{"model": "masked image model", "dataset": "patchworks of several textures", "train_examples": 72500, "image_size": 48, "crop_scale_min": 1, "horizontal_flip": true, "color_jitter": 0.2, "method": "mae", "mask_ratio": 0.75, "loss": "mse", "encoder_arch": "vit", "encoder_norm": "layernorm", "encoder_norm_position": "sandwich", "encoder_activation": "gelu", "encoder_mlp_ratio": 2, "encoder_head_dim": 16, "encoder_fused_qkv": false, "encoder_bias": "none", "encoder_qk_norm": false, "encoder_layer_scale_init": 0.1, "encoder_parallel_block": false, "encoder_inner_norm": false, "encoder_moe": "soft", "encoder_drop_path": 0.15, "encoder_num_experts": 32, "encoder_moe_every": 2, "encoder_expert_mlp_ratio": 1, "encoder_slots_per_expert": 2, "encoder_shared_expert": false, "encoder_patch_size": [4, 4], "encoder_layers": 8, "encoder_width": 128, "encoder_positions": "learned", "decoder_width": 192, "norm_pix_loss": true, "decoder_layers": 2, "optimizer": "soap", "beta2": 0.99, "learning_rate": 0.0026, "beta1": 0.95, "shampoo_beta": 0.99, "eps": 1e-08, "precondition_frequency": 20, "max_precond_dim": 512, "one_sided": true, "adamw_lr_other_params": 0.0019, "max_grad_norm": 5.0, "adaptive_grad_clip": 0.02, "ema_decay": 0.99, "max_steps": 16500, "batch_size": 256, "epochs": 58.3, "lr_schedule": "constant", "warmup_steps": 3300, "weight_decay": 0.06, "adamw_weight_decay_other_params": 0.05}
Rows from block 5 of the encoder of a small masked image model, named by matrix and row number. Rows with one number within an expert belong to one neuron, the router's apart. Each number is 500 + 40 x the weight over its row's rms, rounded and kept within 0 to 999. All counts start at 0. Numbers have three digits each.
Before each expert's rows are labels from the 100 images, of 14848, where the router gives the expert most weight on average: "responds to" is what is common among them. Only what is clearly more common there than usual is listed. The data: patchworks of several textures. In brackets: how many of the 100, against the usual share in percent.
# router: slot weights (encoder.blocks.5.mlp.router.weight, 64x128, trained with AdamW), inputs 0-127
# up: expert up (encoder.blocks.5.mlp.up, 32x128x128), inputs 0-127
# down: expert down (encoder.blocks.5.mlp.down, 32x128x128, transposed), outputs 0-127

# expert 5
responds to: plain (59 vs 11); patches: two (50 vs 24.9); centre pattern: plain (28 vs 3.2)
router.10:524535517475526561477490532513506465564526500487518497520515537501491569544532553496618526492474524440431432482452499500523456500556450501549506457491483563495502507517503472570502497494569433558551426567486462466473509447451487512565535468487506589532475512498534528479470478522553484517484476525490491457532457496479445484467500521521447476552601423452497447534352511501499468476505
router.11:505499492485533510510517494507477453557510512502484531538466478523495508497511514497640529513514489453509476450445500481522510515493526490509523475502478467461534485551493520532435483503510493490512457504473430511499500484498508487489538509518546710506507524482510479465496463495524499458487498528510524496471438468504465470436520487524475502485576546461460500509268490508480499532514
up.0:499462443521499619475559541526521442494480547468537482514525544507542460438485553532509540514505520519504508486526513575545516526527484454467514556518486566514475443545532505498455445510524483536556508511537441424480544461545466543531536498497462502544423493490453498594421550610552418533500498551494454496585510450486523462428529543476505535481480528497466473513451430490522463493514
down.0:527503487484506471563517481483517514521513501511498486507474457516473488567529474486468441539508483447508489491482490446494529460493469514491511496487528483510454525489464509486496539516547574465488542507465530557532461505482550524525462513476535598486538467501495454447539225469463560482468482488529488546419514517537475488587526466526497531508513515548493542524498516521455539502470
up.1:512501415468529502449569478523500486499509509489509471496482512537454498517542481476557473564444407514511473504570550565493515466527473484549505455571517562439482437454539564462506500495534480485467533562477493461516461433453474610580526514500468503558481433521516537523499487504506539537524482492490500474464523434465552528449497458544444485595507487459517554531472422517437431444458
down.1:495501525481467497514467553504509515520475492508533540485495483469518450466504507542426517491539531460522544505430472481490550484466487522419468520410522417491526550500449519519503514507465545444508476482496482557496529547587525431483546535493556568479505545477499509460459288514518427481486472523509459517528464555518406494535561502484542528474501534489499471508555549505536550512521
up.2:552461433514425422503555481533509588482477481536462455506529539563449489467457465506443516526496455562479506550563521505490531466480460513427508514519532530538450524503552495473511515520508528499517521552480516556503426550457424518496451515476458392501440494486517484489514461489474491525551518456563527478518512581544540429531446553425480569547482454533550521470593531494495468491453
down.2:481517497533501500459460537479496515497522509471505509504453523500472568466507531519547554458483484524528527499491495523506474488487492537475533515522474494505519477506534509515494498506469443500503426512484470526468507530482488476462516480521494406501472534468543523522492818505527502463527510505467498482520495499500547513452504542474459441477485497403506497512461517493505485461555
up.3:541461465539421465426525493514514504458464518497450449463553532471474503491457452516429567491478537532519497557549561504451536520471490473459484526504518531523499509483590490516562461507538575486530565540458502548494504501476437558545439490463455400517469453541499456563532492477439496521597479430518548526509497562522515452469453545459502543530453473557544528514586484521537456531497
down.3:474510514537502515444455529472489502503514515478510506492468527488467575486512524511544555448491476514546519502485487527521470496486495530477512515522470490497528492508557501522503489491457430495498431518493466514484522527477501466469517490531487397496479539473534529526489806503532499479550497486443493491511493503494541506441515536480455445477486491410504498514484519501530472475546

# expert 13
responds to: patches: two (64 vs 24.9); dotted (33 vs 10.8); plaid (27 vs 10.6); diamond (27 vs 11)
router.26:494480461487464537502477413548522457485492522501461444516441472513538509542496542472526533444431540394452511453504487471496542501440540446503489489486495499586499556508512538550533465476491546398613471582517480519456584493460529462572462571483534471534501545527531467463509483563495505483524514454514468560461536532490490458434516531556514569470498469464528479582490535509514513491545
router.27:569423453460512517514537558468557499567472515491491504431451455532550478511452512443526506484491519410389577459509495462508575572476529447484489448519489537530494500477474483518554478513541536475601455576472455472470518423521544449557506541460581512544540487510465515448506520504490521510519509493477491566467488513492493474495584519485542484486514438467509527557473516531494535455582
up.0:496520464472476502423512440535487490458515485514504485526496547511501569476488478445470466490538401520517525567558524485448506504478529478493557535494479496577502515497461488417453510458503462493492539523529645519537523572391452560468490530462469462473502455508476490531501512527485556576460523512488466519538533512501532466445541527542418504478472416533441511534535419446452466544495
down.0:509510427544477567579587588503460468461496501488491582475508496533543461558475504406407515548512512509475494483477567404492548592491505511486465505496455579426535465507548533473454474506457500518498495486528454495467485469473498500539537486484481534472493485488500544448525506473521447524519516557516538455515540466480545508515561534435468505416526448597437470573496512481503514521499
up.1:495542525571444469517485519547542518541491453443605509428581488448517547464478523549403469514541486557498491553484519505440469528504510508525565464573488506465494489430525523415464556451449498518445508479444562516500424538532467553524476512463504456428436462475489508492520449469485490505548458534535481492559521517479537545533499453458504538503484549567491549443539480479459474545449
down.1:505510516487524473435452568457551483500502514434579470480428491461521508508518563497446492421473538505423527501569470473555501565480552470502564529479557474485526480514559604491465568472507577457522482597467519467488499476455516504492498503544509570439444531538485577448499548453446415499524499482515469473510513522495539494506513516497486541454483411454511504458531496444491536551450
up.2:502524485459468487467501493443488530492446473500529476539540559466452435463535510510408517480516510578499429535492519518451462530534480575400564470601548541498522530433515536475532565499461521502498531451462568523480479544487452526482491520524407427448472474480503499484494515427420480501554442478476512476513560479527509527551413502520499506553477500549561535451566533513449500513488
down.2:547462423530518438409463525488546567526454531466510458548435494432567552476470549523487525432493578493403480524514477480478485547507531516491569553545507494512545490482497559476454594484473549536495491505422540481447508509508507517473556520514494569501425483515459498440484614476475497516522549464518464470453512572534499486472474570484482524475469458452555498456509478462484499515535
up.3:470556563591453507497520468475492528455486505555503562530551492444447510416439489441486531500571500537538471541516486526508523454494465438489480490528489496443522609480553490454469478527455527484498571492477482500482475602575487507501481506495424462524447503512481529464589501460439499513518427417607541466558487520465484471501486508478455486531465514522485532438543520523505486530438
down.3:599497481527526518503478543553526498521476523448510509504549557520460520495413396476453496536510556418464442450566518507472493507514516506499527529503599493478461484515389484498480564464512545587445508533441469475575520471533535565499458523519468516479539524512466527412414579482547460533473493537514528515481495536506506508529467522473494502464521424470458443462487532465484463539517

# expert 26
responds to: checkered (79 vs 10.9); patches: two (79 vs 24.9); centre pattern: checkered (48 vs 3.1); diamond (37 vs 11)
router.52:564545525595464458484552437529503536476506421575508511557491488496492457517369429436575476517539531507487457473453537515492460521504540477469476460510486532480457534490490514487537475542538562515556545500483470559575481548557564484537448498446558479523522536461545561452510471509514525436495477466501544463535530492476515511433469431542471514495565553492480470514466547504451455467547
router.53:589514497559460453542530561513484528495511561530441514511463489483529509508379493472525523532497525502407458478494506472448492579460515438496464490518489574456451529525455455494560492503571546527560514538489421581550449482533544551517464481424502455584505476476512548464536497472473481474562496403525493535549464532479532484481512501537477511484547495452514477475497541532489493431566
up.0:536537474424517568437510478486512537513423500464514493510520551558476450407529443508446502458473478479525484513525471466573549450487477455525540503530524485509465539438551541521514510532477479528443504532474503482439509509505494505470475489572473474495378580535446471549478561522516495563452499451513453510405540498530445501541438581472557498518460473503465556542537468488534529578473
down.0:460485513535470518542499512550483479512490518548483483481513476519517469461541553460558514474516507536529518483543477468527484571521481491582459457489424511447494509467501553516457531470438467521486473572478409528501444498516433554535534549585592504492466516468436506563496509444364528481487493443494526463532505501501514476575520442547510470560552501571471554497524515468520502396446
up.1:466494459415511502585501478509503468505481439458562543519528472458400461522544479488479444487443538529556524515503437506479477382420491528481523479493571532524498534493564494591445502520510548536495523518536503495520573440496495480524502475549461482530406542515507504548444493563553531514479497445457527590482493544560491443468450495530471567498453500481543463550525491460476491525498
down.1:513510524511519440555518519520475520500495477448408433506487433551501522486481520518505488455568493528514490503519460485511420482531566523512503506610501543492491532508478512508503579510528487541382463398480487432481598537518504453425461473463549524520500455403487491548432527470595525467539532571488473512484501527498467485510504575523529495492543473524514551449428500516493514495531
up.2:457497537465503461605524513536456517513531515525465565551556547475485476486494483551457547572487515516481470569481426482541502507487488474508444546483480490563485481497490458568501517396487527492418456559479478527513496527462488498473473546483433472541420444473461429557559529464489539482432498541572510606525486578466480464534508483446538524565484445499520496456522460469493550503505
down.2:531478543524486440522528519493548490621477486535542479532508523506440550483526473482587581448551530474482534534553484450529496516451446437552459454463496488553446492468534565463458492564439438507452488519508416522547506461465479526585482497512450438495514493533523554564538580465489506414486538507488485532511500503487475485540516478480531477533518483457498477501468381517525543464454
up.3:501463540548464557503463522472512534506476527497507474495447509523487604512578497531469486533516485515472486482472507440526495441509422450505465487552506451487601541486540528533494543541550537490496497470512507506471521356478570452407477562574510512505500508575461451518545559437475477474538457500434510491465518550516622516484504522448495477499496463466507498521509449501434457483463
down.3:449478440492515449507473470482558506498521467541456486521512562537492494450425520513547507458496491439520515547514589470547460516476425494571533426494476517474577483566473558550447509533465508509523464509499528563479456626498440569525464461453447483441536558584548457506509505552555527544466457482463502435505433478503541497484513474536478522463496474496444496547498495446550478512461

# expert 24
responds to: patches: two (78 vs 24.9); looped (64 vs 11); woven (43 vs 11); centre pattern: looped (39 vs 3.2)
router.48:561482493446434548521528427506412540499453488540491524480517510481478432501415533514437459559528479464492538522520542496461498488511525458508458500553518570472508603448493510518515473503503541559576545576505474524491492553493530529431474503497514478467495420555487460520470537512508497402520476495470542550477563563485566505516412474513488522518394489494486536480545549467497491559446
router.49:507513522498496435500540465494586447494533588449406502492447466520472468483445509572491517492526504481470507545443556441451461540542548516521447469524487466517500520552511556472503439440549454493557441549439556489556526473500527501510562440492490494455494497512478472510486466495483556582479438579462462546520496525489454435523540461522486560525522463497499486483473529511527559613573
up.0:491535426492512549595421573526483503481495511532528590506526576493526479566441483505450431480548498481463505512568579525500521469444485476433500534510556509485480514520458464503488480552490562491466570524547458562442472501510464420526516506446476453556501541496520422471531459477488470461498536464537547558440519489525566571457463531550505553458527429509466478483512513466513476508453
down.0:530488578523556531494499514478434493507499502527603542496510526497493496518454462514502434493459451484570493479568457549471441447504482464465485485525575450483512474503540436466467481484449445560436554518516488500518472470543451521492497457549493492592532470458488414578547561442514548457530475506590503457496532510529601542548476570487486432540473506509506512538461561494471491455500
up.1:578487511491514524506516519463444543530403503529556485513544514518499528436485423470449590486490556465482450493506488505522556504462491456514514429482453502443506521421515494457530499535519546474449516522522466498455433539534449509503492537486547425558469472492579496490537477507504470476531511447528501461508557420485494536498466577518534495524462482600567476508575506490424392507452
down.1:451534569544464458476499522492548479525527550437534539484478531486568511469498471391516519479445480550473437484565513517456497511503390526422505535442544545556496536501480492489499471548517521480436430484570543453510566521528511551507536521496484476506475604441498481486488525477459490539564441448534499458528472490472484547569506541461482491460502471595527543535459454496492444514446
up.2:530454518560468517521589497509443588487474461527465504505486511493443488537532499442468466493488409554456494462526491527471508491505516558459544510477568540531501464507556462478472487581463558462472459459514500533526442531512483503542427575461480404507480489477435449473483411494527474423496533480518570501483517462561508499561468545497446557480569521571524526486569505546503486436468
down.2:470470499543452523490541475503525570476504502527535533511520503483506497479508410391512550516506455526490452492556487495491469498509482535411489519469559513521538444512463435578459500502469561497464532472514498523472539519581452523497499501474448401498436498522534512462489602489563453441473494444507552512461471496538512565555473555433514475429492556559526531508557563573474515449463
up.3:469514567401518575523511508449480545498409481520506543448516449429481542500462489496443492533501467584479483520455475465578566532533426554497460556479537534412526485548507523506459510545484544521516553508485482459475460486467460474484470540453429480510556436522474513511512518536492515424524470494520536476398465497516509527484497606442517522532455483585503523493558488478525513484452
down.3:469590519490510582445445482480507542482467526535546457521468452484469459516419465494544468543474491565490459520488498572580472499529429485413533573499556539467507411515475455479449519521509477522463478491521529499499500476463425541522465488474406506523503514503513562507575529491473449473521463563518492553497519512587508537489519552422533495460480528550458550501525442429533529460534